{
  "encoder_arch": "efficientnet",
  "encoder_drop_path": 0.2,
  "encoder_depths": [4, 8, 4],
  "encoder_kernel_size": 3,
  "encoder_stem": "deep",
  "text_encoder_causal": false,
  "text_encoder_layers": 12,
  "text_encoder_norm": "rmsnorm",
  "beta1": 0.8,
  "eps": 1e-08,
  "grad_clip": 5.0,
  "batch_size": 256
}
Rows from block 3 of the image encoder of a small contrastive image-text model, named by matrix and row number. Rows with one number belong to one channel. Each number is 500 + 40 x the weight over its row's rms, rounded and kept within 0 to 999. All counts start at 0. Numbers have three digits each.
After each channel's rows are labels from the 100 images, of 14848, where the channel reaches its highest value: "top examples" is what is common among them. Only what is clearly more common there than usual is listed. The data: rosettes with rotational symmetry. In brackets: how many of the 100, against the usual share in percent.
# convs0: expand pointwise conv (encoder.blocks.3.convs.0.weight, 72x24x1x1), inputs 0-23
# convs1: depthwise 3x3 conv (encoder.blocks.3.convs.1.weight, 72x1x3x3), a 3x3 kernel
# convs2: project pointwise conv (encoder.blocks.3.convs.2.weight, 24x72x1x1, transposed), outputs 0-23

convs0.33:439535458491436468535481452554540536459433525485532420495491527481521525
convs1.33:549464484464453538449549523
convs2.33:460502535506522572512466472456542475534550496541507569525453506402499473
top examples: vivid (84 vs 14.7)

convs0.46:500508531641537513476520542485516413479475487459495504471489471496516489
convs1.46:531506463501595533500519539
convs2.46:563491471427453455495496520499554522568468465494500500597498516551514472
top examples: grey (68 vs 14.3); three-fold (34 vs 12.1)

convs0.11:517515498462430509459524509489385551436545489496490475470444543496506517
convs1.11:444437477482474459535541533
convs2.11:548453497491501554524440488479582581458464487462529541557476476477521522
top examples: vivid (45 vs 14.7)

convs0.1:385518539468488466453445500485573476501483463505479541474502495477568493
convs1.1:533497453487420508466537544
convs2.1:456486461504545597549506423479474460556542462503499512502459472494537457
top examples: vivid (100 vs 14.7)

convs0.66:523515516471538449489492498491509537517434511510361529432507510470509510
convs1.66:521459540474524508468563434
convs2.66:499534463496480575478516485462477486500576471518558592490469526503503421
top examples: vivid (97 vs 14.7)

convs0.18:467523529576525501453515546531498547503490535518514514407475499491443585
convs1.18:522489568515426524540525526
convs2.18:492451505539511457507492523490522546506489474488604508449468476539603474
top examples: grey (88 vs 14.3)

convs0.39:492499506461493586504466505432465551432491477490490554464454507506504412
convs1.39:438536507434481526497443478
convs2.39:479497502513441440502572583489535518444520569505485494564562516501497508
top examples: vivid (89 vs 14.7)

convs0.30:492533525547506497507435535548471530464399493519489499486507477445406490
convs1.30:525425516511430536468495524
convs2.30:476578466497500523504466486511462485570524472503494581466527475525527399
top examples: grey (86 vs 14.3)

convs0.71:481499464502486462439441517515530506465486531568455492463466537570417460
convs1.71:517448455449561539523473484
convs2.71:506509508509551578519532475458506482479484377488489537511457480470440531
top examples: grey (65 vs 14.3)

convs0.68:509495494504512451585508443575512536531437492489487476465481450413525498
convs1.68:515511428511556433506505467
convs2.68:469540539505439507405483526431417517511512545487545532477516487532494470
top examples: vivid (73 vs 14.7)

convs0.41:523533508540501471451514515444465443477467557558461506490515458484501392
convs1.41:440511507424454477512481459
convs2.41:524486456502468486489493471536552559510524452463550501505522499508446625
top examples: grey (40 vs 14.3)